{
  "horizontal_flip": true,
  "norm_position": "pre",
  "parallel_block": false,
  "beta2": 0.99,
  "lr_schedule": "cosine"
}
Rows from block 2, named by matrix and row number. Rows with one number belong to one neuron. Each number is 128 + 32 x the weight over its row's rms, rounded and kept within 0 to 255. All counts start at 0. Numbers have three digits each. After the name is the row's rms in percent of the matrix's.
# fc1: MLP up (model.blocks.2.mlp.fc1.weight, 640x160), inputs 0-159
# fc2: MLP down (model.blocks.2.mlp.fc2.weight, 160x640, transposed), outputs 0-159
fc1.77 085:098101121117157089117095121161080145144119062088106080116147113153061154169140123119140086132102166181119081117111143132154069117185154136127088119095165181115138141148092126164133101072133116176088099176134151123116123105127151115152117125163154098074066126151153126105182119094139151159093122113096076098113180155153154201071083123100116118119201147104113091129103154092075090076195101091142097136102116145147230115148149165151169080091144147129110111086118125163101191120099129
fc2.77 083:117162102126149159180107188094121100153173186132116194150133168167137154109067176108164164123140145114083153157117117109109125135127130137150178087121148092145091086128133120092098142060114142113108117147083058100118139118079108174092135054126167084193118077041133127099101119150149146110209150119145146132127113122166166105157169176142126157128070121116148173106142109125123103103085076091166123138141129051121135139145153127096069103144129129118165164185108089108142066166129184
fc1.78 093:121146171152118182132177173074090125121143090156138159130131120156188107102165138134119120152139137072114109117107178105109110135149109182115111136082198133139171141202111099052134144092104136069126148167158160122111130100218129106091130126071121125159121152116146077134161110113119173105123142124085071088155150194083112125144165098218114110141096173021082145143149137115162132153150101096127114184117158104100066139091130135106123157168126073108083103124119105104150136118120098
fc2.78 092:168103093120143097143088074126194140138140129160125066125156158079110122140143097118120193089156081195136118195141103107075101122093140064144200128150093145136092130067161128163165090134134077157139128131100123134146116124055138172169085134178125108083151133104104147118109147142120143141104139194121155190125115071119128103121087095113132099154124107195164044153092094148144150102133165181085131095132097125102185101162130101147096092141126205168132151116111097169106151153144090
fc1.79 080:149154156094112104171100087169088117180126140167128115122112162168219139133097055168141128187097086132057139113090107081116116111098109137126083108147102171130143130114171135100126120130176140077118097140191132125082112142144148164099126113114135185070175096155121128145168148121146166089123133104107176167120139151126144179127112149149105073108165080123129120122120065206120102122150089091200117098162126165141195111077120144150094130111056105143166092182178078155162097118126132
fc2.79 086:040120150112116119079130155093123071125123138111123124140101167108042087154153143129072082137072131149131126150108106076124106094124103094129146215149158118155145152143084113160134106089091154192147188087128187113121124087200077119098165159159119118142131106176103090138094140137098136140114102086162089160080147092132085105138099138142169148161071169103093144173075167101134157136108131148143082099126095145086111175158081133122136179112175123125109148059132178143132128188144085
fc1.80 089:052136080136165137112137117148163144163116111089079128117185185141142169112138082110167188160194111096105095193099139113101141135149125175090105107056136163142098151063146101160116187136144055106141093096160121130201132125117122151113109126134134140112180154120130105142117133145103047125165110171089150131114094119150173114125098117138140048147123146185123076124116159142108134080162084112152137116134128137157087107133119124079133061183184154132084098061096161122172167130138099
fc2.80 075:187154137101096141163160156130114123138145146098176136137083050140113156115059145137072091107124190118133207071125096117102127128077110121137117166166144081128198103155145137108108083173102140132144184137078175119129112169104124130151136124101141148185142168104137071116108146175165128130092137127129151110104153095165090114080145159128069158124105113083145138190109053148165109169117130145173111138118200126059163150125174193143124151131105130127166164189147075134144074117137164
fc1.81 078:164173124101116145109171108154080136119135137155131096093151104167129158124110136176111090120144123150113152135088075151149061161095126102092110139058146142141172122127100087130079113121064124082161184158172141116059124157127157106087079173150153146115145132106072106185129114136132160090142151087107122161168081096111147091135111201122153024118108078084069127127137105100147127096177140101092126110142137106085139168134169153148101179075146126105081130137149184087066164190148122
fc2.81 082:111102127130140117156145121099126111182095071116109155179118158096148084199115144069158169128116126119157154124167144101087187090131160130177121116169096135129144130118134171111135178140162125159100113093101137160205152110160116120167188094140080135161115115117135171114177156130099147104143068164117141117102193156168126135095174113176122230136163174166141072116105111118120116143092190105167187161120121147159111086104122108078157114165096118157175079124111073161173161063104150
fc1.82 097:154160136133087156167102124091042123109064138117059063101104118168102081120146161116192093123091119149148178132182159118092113129088144120085102163115115106152115106105114174141166151062122166144107128106126204144057088090159152114090111134072139125144093155134126120129182127099112140144130162159167114135083108177133133136141127144145112194164107173104160127167115148084085111142146168184163143123057131121148062094129132120147147082092117162147113150068140095113187139197163136
fc2.82 071:123119136131170129129142130159205114154212110120199149146164130050161145117114094127079170109146099113087114114114133101135129108169132111161135130145146110125145154156115139120093103202088086164134122142110062080158127166053122123152167116193101135096137094074107089180096128119156114109128084101079131154147139089135138108109159148085154086079111082142084121130134078161143146165108090075102107129186152129135196113112145176106086147108152097131152116175144120169062094062064110
fc1.83 081:174132153103129188140174132113052112143125090172061142125138089093080190118069119088151117081180107127123135172124113122061113111094107100147100068108140095147092129123139125138145142131096143096076145181135135129106118112052146061137128132203134109111129122175105118169128139157138142087091127104125107092133112130174139137097144045168099077083138086048166156145146137073145156179100133164100117142183106155118164156172188127102121128143100135146090200117090116128121079112130122
fc2.83 080:096119150135117058145107131132188133115135187127102153108152133157116077136192127142168183155071189137115099136162103101125135152116163138083129127134088109131125101130047151123150087077178104137177104049088120117097102085156142169091108108091136106054087137096153121119149145144134116224121136112064145114189143115090095128172119183119154150161117198151087068100101105142136138083112101111126078102103090129116113116115116139160090155114120134138162076095158165118144185149103186
fc1.84 076:184106150154174115112129149179098130186163109115118109085119111155103109159103106161103137099104113133147074153128112182133124095091151079121120116145075157131119121176205124129084145127168103102074111176139147148144129128079190120166157182103141162186113141149150049162103131111087157112152146106144160108138154136166136158102052117111118179109121153119132175154153037128079117059112210085111146142032149152130113157108082119095101096137062112127106124152151112109143114130103097
fc2.84 071:104125127123107119105129114074151102050113109113112109163122109126082112059150159133200150149129175105116171086155143140133143167168049154141146221095107102078104153111080147137139099128181152092170118142078081139162101146136096158101067091164083134119141106086100142140082152193114121118135099162117100083152179088110100064138174114122132116094175113080105146112136094129148153198127082183140054143148136094155116108159175130130170161146105116099145145142120186124172101112108122
fc1.85 107:164127151110130135095107090211139096137117123106071094110160164179110096129158109143081121087185138112173092110125125119125151144031123102109121088124131139174128135112151128087129126093115104166133129158104112167139155174132109082148152158118140166110109135140142144111092135098162096182094105093140158159156116137134132062157124036154177125086158157084175139107140112125115089160115208149089121095126197113189088111143092152099136102086152095038164103184102079148159145066114115
fc2.85 095:097091137142061142204163166045120124140087135148146146122116120025110181154077149165097124108128106109123143148165129149122105085186134120160127166140157124082133120162127188139089121159116154085093082164113140108124107060184117141091151134111107111157145131150076139153167103157096166051175176163078080132118124117103139148120120209109119099163109118139078082134147150127161168083130062114147111129073098159077149131124131166103123173158104147151092139089121162080126128147163140
fc1.86 080:122142116172113139130148197081175152118166188092135066101097130136119077118165187103171151120094112161082124144117139119151140146174127103158124182127126151159090141163111083104167097105119106199091158109114131123129121103154172101099082160152098127153121137113104121141120144153173123153142134142220085104105147143166114147128156122129169247115135148117106135153069124112125125173184132146019131172122127149086081165127126097104192149166149141143087135162082122100156099097090087
fc2.86 070:121115148112137123101083073202112139124082138169142165115119132117145120119105131149138067135148122086108140141142104135116138140123151081100128113137114089114138091127108125101121190117136165087173075209117092149137160099085087144130184122083178084133109090126063116065116143109124116097155159107091109143146066161133091093148181120102129038166185143151126093093115134104150107119074091139252127136104063103139155120162134138148078151119137094134144121078165133120119168083202127
fc1.87 067:078133086113119111121106142124141076218112147235167163135121103138125110161075136143111090148114112115121106072109095147088174173101105145159139149081141183079134108111103084189125138115176098128159185132084146096089136124132141112138141156110137180167104157106102114135143126128126125143168198115153156187096119129092062074217148119123090074157171137064114121124116126132139129102173123141135133226118163124141085132103133138111123154095072106144187099127100150159106143123106087
fc2.87 110:187145171129168110141124134104121136070124163077091121141124140105146142110119080125130128094110107107089114196148154124194110082105153105106153109150134127157166155146139158075121145121078168121132144119142111222156147167113133161118088069180136102078185099133119115113122129158099160120082091140054077040165170106132145167102110123126160181127094082172084140128099137097111075117073131144116112054152121118092120111119084152134167092136201153117056112139109130107133116118192180
fc1.88 122:152140179128112075140129127103139138066053206185112133125110100134113088126132133100173140091163097142093077128108108140123179121129132147123153096138121043125135079165144102136126110149129148114156157155133085126080160104122152134099196166139121057120162189157142109079156103185084072136101134148123167091150135158129143094202160191123161157128064050127164113127135135171114145233142124130141157165122122123144073134173112104104081092148136101128132164112099130099132123175125161
fc2.88 098:084096213130100090122140190125134102173139144155077136095109094151095174205123153093127126102130122173150150105105108134193066101199177167084111088150117078174151107145139120132145063087109106116160193128156154144122148119166135176197128121161053118153162122151117096128123121137131074160122171139142138097121130170147138140143073153092131108111127091100119103134187111142100180122147150110153164107200163117157127155177145141123221109140156131144150153112078111101121120151171167
fc1.89 088:237173142147149151153118096126130162151148114171194106102141130145168128126117114108088169143098116125179167111140139169077158101075115109091087176130164103163156208115110137118150126154155085140140136147151132137130141111203105156121154087063073115132135071177092133179141136178019155117137132177152140108119116120103152060141130151106133167076156145114148129057165086148145120127174140139140073122128131095130169122120179171167145154134116115124118109109168165119076144101155173
fc2.89 082:100068107149087113152128155159098074086107143109122144146164134100080126151082091122162082137140118133098096148176136121129108134120123160109150106113117182045073148167152162107172145127105130126135120130094151122163118145053171119138125196179201216101096140112131132118116106038217121088140143064066109137136134118089123185120083088149116140167125119114094153175115168128162121118117132131134159151093083161147147102142104187111111149146099115186170112153171140164162123146081096
fc1.90 065:103152113123201146137099114060132060116103153187146128123089135173116123157138108177132141161103087088081144100138095134115165155114083133132124162092142224095146103133103137120159196090117157139150189127111128151149113161140127136119147110120145140121170125139153063090154123109155170132168186096115132148106140171092084133114126127104122072168118121127059111127073154124123138068164153162164172183178134108070063107147132173049203154133163127140105118168129092085093166108161130
fc2.90 097:152116119151075085098125139188166178141164150114111113125195101100187157121081174090080119131179168095124088155084180109149111098151182123141124103174094074119135152119162101138117082133160112091135118114124138113085175109137138080114099136110122123144073144120136165159134100160111070114109087141146084168105136110187074082205150143148137138137121109080135145132115119131162116174143123081088114111068177108145158129123126097214063133152069152151178133072079158157152124176075130
fc1.91 087:107114100106160097094095114126064100139118155136085160103169074112075140122172126121155096155183078131108162163144141141099183122105161148105088091107108119177178124173144164135119132166157176146134125128111133131084153099129133115111139108240166138171134155174150169184097147134140121117112189142118104095083131169146117096151075142176163131168149117092090097062151081062101120113040085151127072152138152129102108135139130078142149128139106143165137095174117054167137167172118139
fc2.91 072:107134139155098148153193137126174156114100079148168075149091147183142110154105173170082161084037187168146109086098132069128074152151125158159118146073142125067103183123136121112127140173123092112161110112147081135156102163164173173147145166093086161136136115123125126132129115124162119138140108122150115162178137112133166122129127094049067110070107101185133124190116137122152081173172170099158188104168116179174100110182127144126128120091148146087116112113111178103118133084169102
fc1.92 107:122110133089110111169107143141120108103195131153194082118141119107125123125158158076169148143136108072155096097132096036092092114181168107170150143082105099131158132142102095088143207156103196161135099121123103137133182119081114167171074156130186093105133138160154128192163178100160167121152163101150137113109144151105138158125121139175102106110088141121079171131165143126166190149172119123171149086114114178105176185114123147179133077117137149111061154096146151082152139181139105
fc2.92 086:097142102112107121183119182112079118171137141106148158167136052143152175145091162147118162117094094150158187074104085113125115152148039152175105127083175104153130209167134101131134109167083138091109140113099108090090157131125120143133107123103196171150125125107080133161119101158146147158172159144114178111099175146100173172109089143141130140145093112138118116143156133089105102095121131060113129106130178221080132170107142151110132051140168142113112116174100129080158044137126121
fc1.93 074:120088120095131146132160194102143101141150138154150112155151188153120098058132184082162128113200131056132117120137226040178123119156083166112108162102148157164107133136048181096091181130117171137116131110170119108149156122091099136129107152120143140133147150102156141130070139124116095194121069160125125108108179124135082140114074138147141145191142096114101102146131123124107145155149098097134211167058143125116105150129170134167127128186118125183088157132137168092116148150151155
fc2.93 093:148157138142136077183109079100151168164153103181103088090115110100127153119152126141080102100092142170117173165154033152130084138155136099156056120102095179137133091111099167080149075144043097107143106125132182166126099124151156125166154143162144097155104124117093124163122143102137127091094182112126100193088174185094134123197169084163124069097098127125097130126146103095130088128135116153148097063167087150118092110116104089117139150092148142112132148144084105106149062101078085
fc1.94 088:101133134136115097127150149123101162128162121159095155111126123129168120153142080101127075128144135069063188171097133142110130194168179143145110126143107137119161086089116168132186124132102145108194109092199137113144161166137140154150122146137162128110148120119098139129131209082100114100130143117116119145126080135253148106143078093143140069147125103134083129161072137126124121134152143147131162137123121138047070115148092102028168112095106213114120166108071086083138140147129139
fc2.94 076:165137084120160102101142114103123110187096113128108119138146150126135117135080127144107175126085112151137071082160089131112143132111093127111186098106151102128059166155142099104149106116172095122076116148110067070115096104115073076102140089126091090088078152119122120142142120126114143104163146127159099152075154105013170109154155153093136195135118092120170141093141116112115104136147112086082114093172032060170148136106152126171077098149186060166129113142190160145115139131134135
fc1.95 081:128182127158085107144095139162138134175100129196132177101211164116137140129079125121148130133142106106123144148108114136154101105100127124102148155130127177067160126053105114092143138102101164121134232136147103174094078135121129130123139134141076154209132070117116111138148140123109114092170133128138088178128132140185054131085126150113146105125095126104060125195086156124125140040189156111134141121145155131076055152126117125173153141102148120187165159158145134109063152146169103
fc2.95 084:159102093110207194147173086076152111085145178142129070164063086161114162102172067132100124161094130151129126132112134109128162121139102148172128155120117147145124115173123158167084123149152115135124107120156136060131128134119114117134160128092218109082138141139121099134118120118099150179107149084085150105074138071092169175220147112109096127143143103150146128085153148105129115193133090180122121179084105126166143067115156149074083171145145171072124121118105106150198116085134160
fc1.96 125:184096074156101160097084154073175171176115137094150084132123117044096141130128142167131227140110121133148145098167153135135123105140177195090100145120133161135150166130131127142141180176157072109093133131111126113081131136116090102155120086095105167141160139112070118127113141098119118092133138081131123113083068098154087050125117117156110093110181146096151103166141114135157116117085087162094100163110200121118054150126072179124097149161210139102111139150101134084113117129172111
fc2.96 084:121162171110140101139154110166086088111128097192083169086154170184141095112111122088113035126154141075088113176122085159144182128163107054159174096127118082114104104129079154115098088077093145142193107148156120131165125107098141140097105133125129094086087114133161104119137093153133130179127119166109145126189205148116149166129176118105144142161076123170095120114123150128105133109152183111128172112132081110143192128105159054130154117090044091142135119082120145161110137129085167
fc1.97 082:130156150133150083124150168085164146062136155135087089093173142106146097112039108133103153133137205120159122146150096160132180097094125116139090112171068149146123129180118171162083089114192117102112087193160143076142122107124157078117137122139116167178129178119110061162111160097129056129147114114102114052123109087178102083135106108167150094126101146145180113177157144131116148123103176145112179124120141141079069105109168111156160109137161125144117178150059102137095183143139130
fc2.97 104:119152129129108203126163148171120138209182107090142112157112141107113100174134131161160171143100091103140085172163139094112123098176116139112093148070154150112138137114100131138215153151095196132145199170150172133088137087112121114084194051157164100095105092083134168113113130134122200107106125127129160111127134118093096156177162127097166077146145133130089128097080113088174099108148148167098127148171111114159168152073136103050143170179080184140134125127092127129143103151103117
fc1.98 115:104107135141176128079148150164163170145093156124107146129111149118092105180083186079159138107090165143099137129118121155118168172066182146115101107079064133164127141145172108103148095176106071161181107167135149128148174138127184135126110135144124171098139119153071138111158137157116149065196129110073093146106126119128140112134096170100133161134141142097109178111128154106121078156114125101159113162208182158127157145198123092067125148089124079165047160107121199130094119121136189
fc2.98 074:179141104142089153185112114059088109123161097128134119111138125120158160059203092140094159152167058136154102154129129113140078093189104138133139110156184136083154111117107156136120151088113157090081156087146116168090111119109118120086126133101120114171085127117187108133081124112154117196069140123189174105156152143129134132142136100119143106144129133126129081133092117184166199083140152147074142084079061093141116111050128155176154104139107181085176109133124088143155163145106063
fc1.99 087:123165166092150116120088156167146115112170150153151114160127137035147145207161113127073121135145165116110085107157131137133150131129114187143117114194158112083107126103109124091082100122123142091146166170122106100205112133104104127137130138157149120130157197112144156099130132141088184082162085064146084119098137109143149137113145075084132128109073119101174125156114153106146179156171122138150115115168107185125170108130173097117174175090082085107113181124055035089096121099111185
fc2.99 092:166165132098132149139164104129117176115119113163117155137167178150098156125162127123158177146095080086102171146181162160160164090150074090071119161095150136193118125104139161156099092094107175182180111150112147182183103121164178170102122115085169188133111112159094068106141065146104154134180121170114123181155154121106129109173079180139129117138101201099135144134170149131172185153066149174128142100107161104110128182160103101160125107103128090195172098115143140130113125156100148
fc1.100 087:111070080128135168151110146161174147157093179122093132123095155124183119150083164128141098095127154152137184167108110073152079108061040042072181103180155156109164112145097128117086160124114199064068173168090102110136147095105169145097149122117090110137119173195156157176157126158162132140122092092145091168128135133127171166112122122159134096157122142096153160090128138092072121108086100112131154130175101110123111100106152160132088114114100121134165154178136135170183106121114137
fc2.100 122:066080137159121109149135097127117156089199169132107109082174168137164098066174099073153111168112086095120127097176147128046163104158103161122088102055123090083125137116125185172136172147158130152158093088156105121092118191157079163119168088137116150097110167135174110111109131115083167092161175171110147141098134223150155139161137076130127166114131114167107136113121137166138101112141156135118123121106136160137134155167173109186163152126161189118155103106171147119069154155155150
fc1.101 126:107137118136084203152084101153112105098092157150156050136077114095168128086155116150130181133103124095134100105083101135110124110112130133147156156081097213113144125136094112181070081117129130126175136145100181169153212099127049158076139101143115125099116146149085132133179073117129119160112141091082105082124084153176084168178157138149188149114152117146116117179050071080108130136160114129109133116115162127178145160123123078141113121117139139181069090110168135126153128154107159
fc2.101 080:154131130103166064120174162094132166154158117115080163105174137142068103169130157138123097141155146102105160162182118128122159132141134115099082093156152068122135126105152156061173186147114110151097120100142090079079044132093178079189106135096131102146140140105194127108095201120117129094177132149179179154103147075057173106107108112119072116137136102107114136067190173178111133129106152120130127091153085090108151080138133192123162148110126096091159122152078135109105123109128115
fc1.102 127:124143106106125066179123095122137090151177099159164120135113169156075152107089173122101095100102174105129185155173162140104119159160121137080136178088150054080113150133088141104109079161120147040065157101129094169114132147152178099109109166159104126048152104143137128108132114039141078145136129127101165112112122124154129084122082081190101155129080069100161098094113163136109130096110114136153159152136143154113136149143107065134083100108089165100113066085176127152152118091159133
fc2.102 126:144127138142126185101134136161112113119076143128111101127122116117137101085160122145168159117135131118114056126053148121157146070069159137145099080130125178132129128161164125135176164132123099184173059159101141138111151112108104189211144129103124134138059185134114160150128123183076159137108155129153129142131117107086196147119164174064137160128169173115121164141177106115140079147104167170088082096115149105115123098123101166112175145170133104147155187171124082076123159184058185
fc1.103 119:149158145083124117062170167118082085160164134155094118167108138129125150043194142089118177129121115119080161173087099134114133099185141132144099101155107095102095088165145170168088128129120205067161167143152149106049127113165126150142124145105106128157164106152137156138130129114142124185116110145147120142213075097139094125179105163131105145135134135110209093137116138127152087133087189136085136150152087103149103143115150137084125122138100191117082101112123160123049096207137122
fc2.103 121:149090104125140090159133091161102182105104147114129128081154091163123100175038148156139112108085126129161153106184133165142095181130096145158186154162147165126174160108119089161227092080176105129083070083123109135177069117078110142070177143181172111104124151123139112132130121130131108084167121118130186120083153164117122098054118162115142170104131139081076164158107076112105134123145088121166128108069142143101145136149111140140159101101116092117170127155152081150183133094109168
fc1.104 108:160116221074143085131167151153082118092132140138168134097139111121113133177166126146092134135107138113121164167091085123146119081189117134087148099141117121097166145162120169112104136111202165149167134158127100031139126097112084099120105065130108160134156086135077124111166093045143134133116111132112105133136099169148179086080167104149079134123103134117077071097101135140119133194133158136081076149135152130135152171141098151147066144100173063089134126158133075180121119079135075
fc2.104 100:174141079158099196095147113012090110136103138108151072102120151129120118136146182144138091088137125106180113045127150139164105146169148077146067164217100103107143123098096115134088138107075142140163110125140140103126137088146134080119149163165109156074131060091171127058104161118133135110082144141128112164152092112162104138175118134132123117151149135170112110131069126091133120103174120122069158088099149067172103174122150142143119100135116163107139152099178085100101113088158079
fc1.105 094:070152201153174127140122119122130113158180135133118158118138130141115118144118138064098164162121099115107149163109162170086056143142134129103064139087146178115158186127140161190189135148117063154135127104175150144120156138073139134130094101111114142118075085092125116151149135122097152115158162162135127095145130117127128140130091076081122168051176107126109080129180172077205096114128147145177104132091112153152126094074171184120179169104174133138134075088113160177051142152120105
fc2.105 085:161148119113127135138180182140109145100131115136060144136140083128140179122079159104120118110112142201139130117122069158155182161081137156183130098146132097198156027105154107093119076079164160118154149142099139120092099153119102132158109148128093034130165134127133177113121179148127167129144183099139126154124093140145154091123144113146158119130072106117103158115138121160076148177163066124086101159140143123147087140172147091110121088138164122127116186118113090088190085053186168
fc1.106 099:157127114186127072135163158154045153106061136102152075097114084120114088143181088173138148087137126146135130102135163177134152118172140154144124139137133126082161162095121122136114133081110095107129100148110084117148134150174122140126114113134148083124101142111188134133211134067079146096103119133073096174106151147082161115145087116153105178116040141082117102078141127101124147142173109097176170076092187161138112108179121108162159160101118108152084140046153147105094116059149167
fc2.106 142:140087145144093102192120146207060084080110159162138106109132126137083132121196090112068133100095125130120152143094171172194179103048082158177089132138130182084104119103166111132082153087108093028140106141127141145123121196092126112138091133108193090141126159090108181127133103096071108130094148146122123114167141137121135120119154137165123159133122164116133097142144132156196193116114082115134185116136140114092141136136099133184114159110169100100133151102146166112114060109148135
fc1.107 092:151142122081118158152147086104146069096123181150096125152138120037139154106162128142092193114116152171113142103133103108093169088185124122192184102148106126128151112197147122165042048151135167097098154128113080141122107115094068108185159090096120107112093222131141111071141131128108093115167155145111136093125108157097124158145122143135132150126127135131164108157143161166118111162112132114156138126106158168160176042166140148102183146116090149155124136082176101157119201129127157
fc2.107 095:126150116140113179141172133086123084130166174083102132156106112091172119078163060103099158154141180131109152161116149107131109134130097139179129116138094181159122098100160151147097119153133163152118247154166177117108161115178096141170134056061159180118152104129081147145132097111121109117082102108146120158150069121195148168098159092119077123114069156184165120132156131120148101099093151137090138157137154174126126136134156104068110150107146184082067129173141074129177153106148118
fc1.108 086:127193083141149150172147166087111085167189126127170145135139129072116162096121198132127165134120152091116103152134140101134111109156131150108122148133162158105106089090104087108143129122109072159123142138079149106114143061127023105132119104135120090120150126128113178166118144091149081153072165138123128089050152110135087185093140119169098143111132072208102184084093135163110114158099082133109111139162143179082104134105210110150119145147178168144147163053117147147117152173135152
fc2.108 082:079119151140101154098196191144074123136092164136081123099083111127108144193140111166125129135144125145108116125109174171168128140141103084087159176199202134088153146126153164094126111123120148131131181125158155101105113132155159096137136120086130093136161108149093127122121121101095106163118082081100132107122076101161155100160102108153161121099198207088139135140110142168114108135108145129184106138147136138078088150170150171095102101107099144138139102120175116142091121144255120
fc1.109 081:144147124122120119113172179161135174142157112114052157075103095167140103105100093152172093170143171161120105135202141173094088133116110164123160081159092119132113122093124109166142117182099153117114139153149132098093137098130082175090114119155143159121163157055120102093110145147195121150082136100157167115142153123138113110040124134108136161086146164149139098142165049120111153177109111120156147042147082157171180120155133123123111112070102053148065102102181122141187107157114146
fc2.109 106:112139142082140129122166090125107087117128134043210103150111094107115107147133114103120127130119147186165128105103163147110114106178085105099137194136154084095124134136157136121167070091133141134120122096097151181153151135179177156144145127143096147137201085198125194145138141117071120143126164135158122127090087126129107138159132108154145111187127149113139134154170129100144079149148156108204153155138209204082115112096150127112176082181213115163162118177113087090115137129168172
fc1.110 113:155109128139092165124118123159199128184208101180119148087140127081125177112115124134143078146102135084106099086154080073166152168116120193123129161100106173180177133092132102087172153115132118058159141104122191140146144111115122087155096154115092121117144151135140109087109139090098194157131148131145066134149131152120157078173132096084101171165148160150092134164098079189117174176079093078157155141115108158088102097124133164128145092182174129132115133068130065128162116151142089
fc2.110 072:091129094093153084116162126072056145076060151081136092174081115158141072145127129131091145116133154165145130149128181182097123104179134091114138115142164097103111129166146148170098116125105086193116125145124092166107116159153139161120156105138151117144119115130124156166127137149116029091127113126132173141069107096138089176098138161139144076068107104095136121106165178027164099100181208188104112118174138105153119123147127111105119146071093114133120109184123168123101117108113179
fc1.111 097:118135135088149125068163142156168116109125109103111119138065153119129163119183147154134180109140132120113164107140165210112176137176162146087159078127059113080076120160154159089102143147113211099120100161142124092084127134122180138051082103164061098183155126116110173141137156112118194104136114159170087087138098176146113135146148136103103098128146181132169083145079144131120138189122152116133148169145105162162133180102142140123151128105093139052091078098147073156091169138113149
fc2.111 127:176127151091133108102126131155149162088077136122084158136158049148112126109044111151113118134105106173134049130112078131154108149097065165120135165135143093139170106113081052173167110133144121087094131055126107146154128150182126082129114142133161093115153141132159123148100093178127089138166172135142135156167137137079173106113164173146173139120129111102042094109167103149169163076128157124122161071117155070163114062156158094082137117118101101166081173126112102111123176087106133
fc1.112 099:159102166127160134120114154158157178149158116071181200163090117161133144109073131131154114098123158155095149136223150172098162146156087147133166196166060113100144143136063167120117093100135166066125102139162126091126106110149119108101099108180130180092154166107156127130124127145147068139157143150164112084127119181107108115134096136126133136112126073125059129103112133118131132079111195090164177175053155100128155160129174148165073096166162144129091146180117092139116165083093149
fc2.112 127:123110116106146060113136084153109059135112116148070060079113139099174128120108117107112107125135054087195123102047142094120115148077133158112068107094156087205150124151135135143091193125154125187141155131080131161093138137121115107161141154136059122116075136061141132093123112159148166204125151109113141153117099105154138133116144126101130141107123142161137096124159102144155121110089076122127091085160060112110164126146079143093143161103056156089091113116133092207142123187114142
fc1.113 095:124106084160159143129100162140149178124113144067164143146193134086045125115164089125160134131111142086127153178065146121123108173123113127158101187109136118110126139109152100187136118128127092154178091092137151154166142130127135166202137185135123184121155076122137124218135112125110105188129135113133107140118133096104144154133049118108084167081095113206108094094090138198116121070103137135132066052113112131134138141129117064109172106147089146153108123122074183131117084094107110
fc2.113 102:115149151110162147160110154097131028165151149140149140127144164173124117120181166112185147135193120149130105112165162075073141083165174122182094064157101130103121133131133111065110128099067149174145100146141107135122128089107113109171144092121151108142090075100180088120163122133139155100121147129146119171117043152136094139169075115129164117117101081137154204070101118088117077189115117127134118173148152177103130205125184115117070157130128153131106162191141150162107104145138118
fc1.114 074:156148101122136123091154117051156146164098164176175132131149142105170159174120115150101072114141139119037139102149103138122133127090139142125148119083144195100145136128078129150120203062146125077179171176112129184076153124135156099136092078172154154127116085099125148125133156212098140129160181086083131091168135082077102131204163115149116116183139075167097170167057132084145114135119121139162167150125153165143092110119089161133105120116098116169133079139102129158124115116167120
fc2.114 098:129118097140137147136091154187096078122143121140082174134108126139100112091108121163165192132110096111190123159108135127116134142139098097138118206112113117154118142103178103095135077176139157177124111111162124073148149127113124161168168178114137128131127226124125089125116101021180113111113126140145130171106114217156112095128102132094129093103140175055103101073186121135122119142163086076080115173166085119088121117113139089189120149152149143110151169100150166082067129133095155
fc1.115 188:093140101184113071119186142145126105097112164154151112120072192106097143155171111077163085139122152076143123151154177096138168092113179125087181105140162086121095097127159155130125144169163122148091147117136124103144137135141110114185088106145135203137151160136135123089163131060146116093152144136091116126148213133113099145158112090092137120164125100170164122113139141145127045125155141136196193073121141132101084178148126079191102209113174118134184078166121165088129132129112140
fc2.115 146:156094047098109125111165078151140150109110128157115109090090181130110169153098159132156118092157126103067091115134147090080172121143160145111177141125131123105112057062146155113109108148151086057107130076164103099134125129131115092086063122169131125126109122041177089106122168081098145122122156117167148165168208179159129174165166102110109082087137138152104138125050108139123131116051085125169156132142155134077145159129128055129083166125107117111109096164120145121114087118113135
fc1.116 077:134120147131173131124149137113158087087118136159058078116151104192129131114077128138135129097085104095133182099084141088109142134156126148108172167122112162114143117104154112159167154068094110199118140153143150079069166111147174118064103147129144131104113104098118092163155169142109146088154172092055135145085135126160097108191163144151116074173118161114077187065056110108146103173167098094123182161097134132132108126145181118159155120112188101142120077135083086100086070139145165
fc2.116 079:160144098176117128158090088116091167149091126123175150112113168088126111178148137083114072174156132162100048174162093164126135074141146102125111137110174142146176163164114169071064124181163091131179187106124096172128136141152111103174152056136146141162143119117161163124140138116152122115134090148174115097151172157081133121069047140130109135091168109122131061173133104102105152102093154167092162073132133166100126135113080120063138166133063135129135195122138121137121178122132099
fc1.117 096:087097060066097072176102119155171117079161180094116113154117105161158121101155171107123122105173127101188081086112162116161150155143131195079165129137131117149074150139118105166102201104098081113129066120112112077076169134052159157170135158099191146186142156107104113109133144143138158085177132175137156072117126143145165155110121158159144113167078144139114130141108081145147122124161164076112160099146141135103094157167153117118169120135114138110070119154112054083128155129154172
fc2.117 081:141097172180144176079157116157074160175082103145138147096124164076114152167107106110107093158124081183096160175178128168156118100137123071138101135108093144166206100101151172057144076122132173129121141179146182136139099135206110087107141154157096157113124088145138159125096109094124090148102131092125081227142128121135119108143079101089103096062168128144135150081129162146155136143111129180099116129077134137147157112144133171112121146148195101116168113098126171152158104097131066
fc1.118 089:070135136147137153126068091101135184135134105168120112126131173161157174127200161107194213126115138075152160139185131112146139152175136193102138090087131086139146082104139143061114117119137107098145113153177168110149181125180117110119113091137112143139136137170160113114146162139118134153125139170146097082147138179192157204120118154077105121182136105175194107143174090078104154143118107100137159139123136099145197154107152094177152094152184079143119144099112177125142131167135184
fc2.118 081:153150081155133121061157103127115140072131165136144154089110156064137111117078127159080112181089167148171123140146113135116139165128131053162118123116093141144066162172084137159150172124132135137150156166107125166126091118068163063081142147154167099109159072142182152130148133144106191041149105099112128180097097124111119113082130088189127105102154116152080136138103145109135071136194068109139100159066130153078095157115131088121159167135090167146173086133124114139093110073104150
fc1.119 100:113059068086111137139144126109100131101152137178106056123156130176087154108115101152092128120147125167124115118151147147216167143123113173147112102106134121124144106077118158134136087146132119169171109157162097150119101159112059144100179135094057067117164197144120125100159216154147162139108128187131145126106141151136100113148154126182070178120111118105122128133005069061093113129145144103120102108128173131165156190122123093132184135105115127142091116121176157114150110118132144
fc2.119 081:104135136151167096115174053165173093177114187102117150153157162137098187114142189134217140146136137139096147097163092092122134114160121116160190149111117148140095137161124133180097167101171161130071156103111096140129153097122162172117120084156128160121097129166119119153163040115176108124154119121088096179160122130127163132139156107139189129104128117112125113121162174071178136106133140157183133131143093089040101075094135144135069118117139068117166192135100172104136144170078147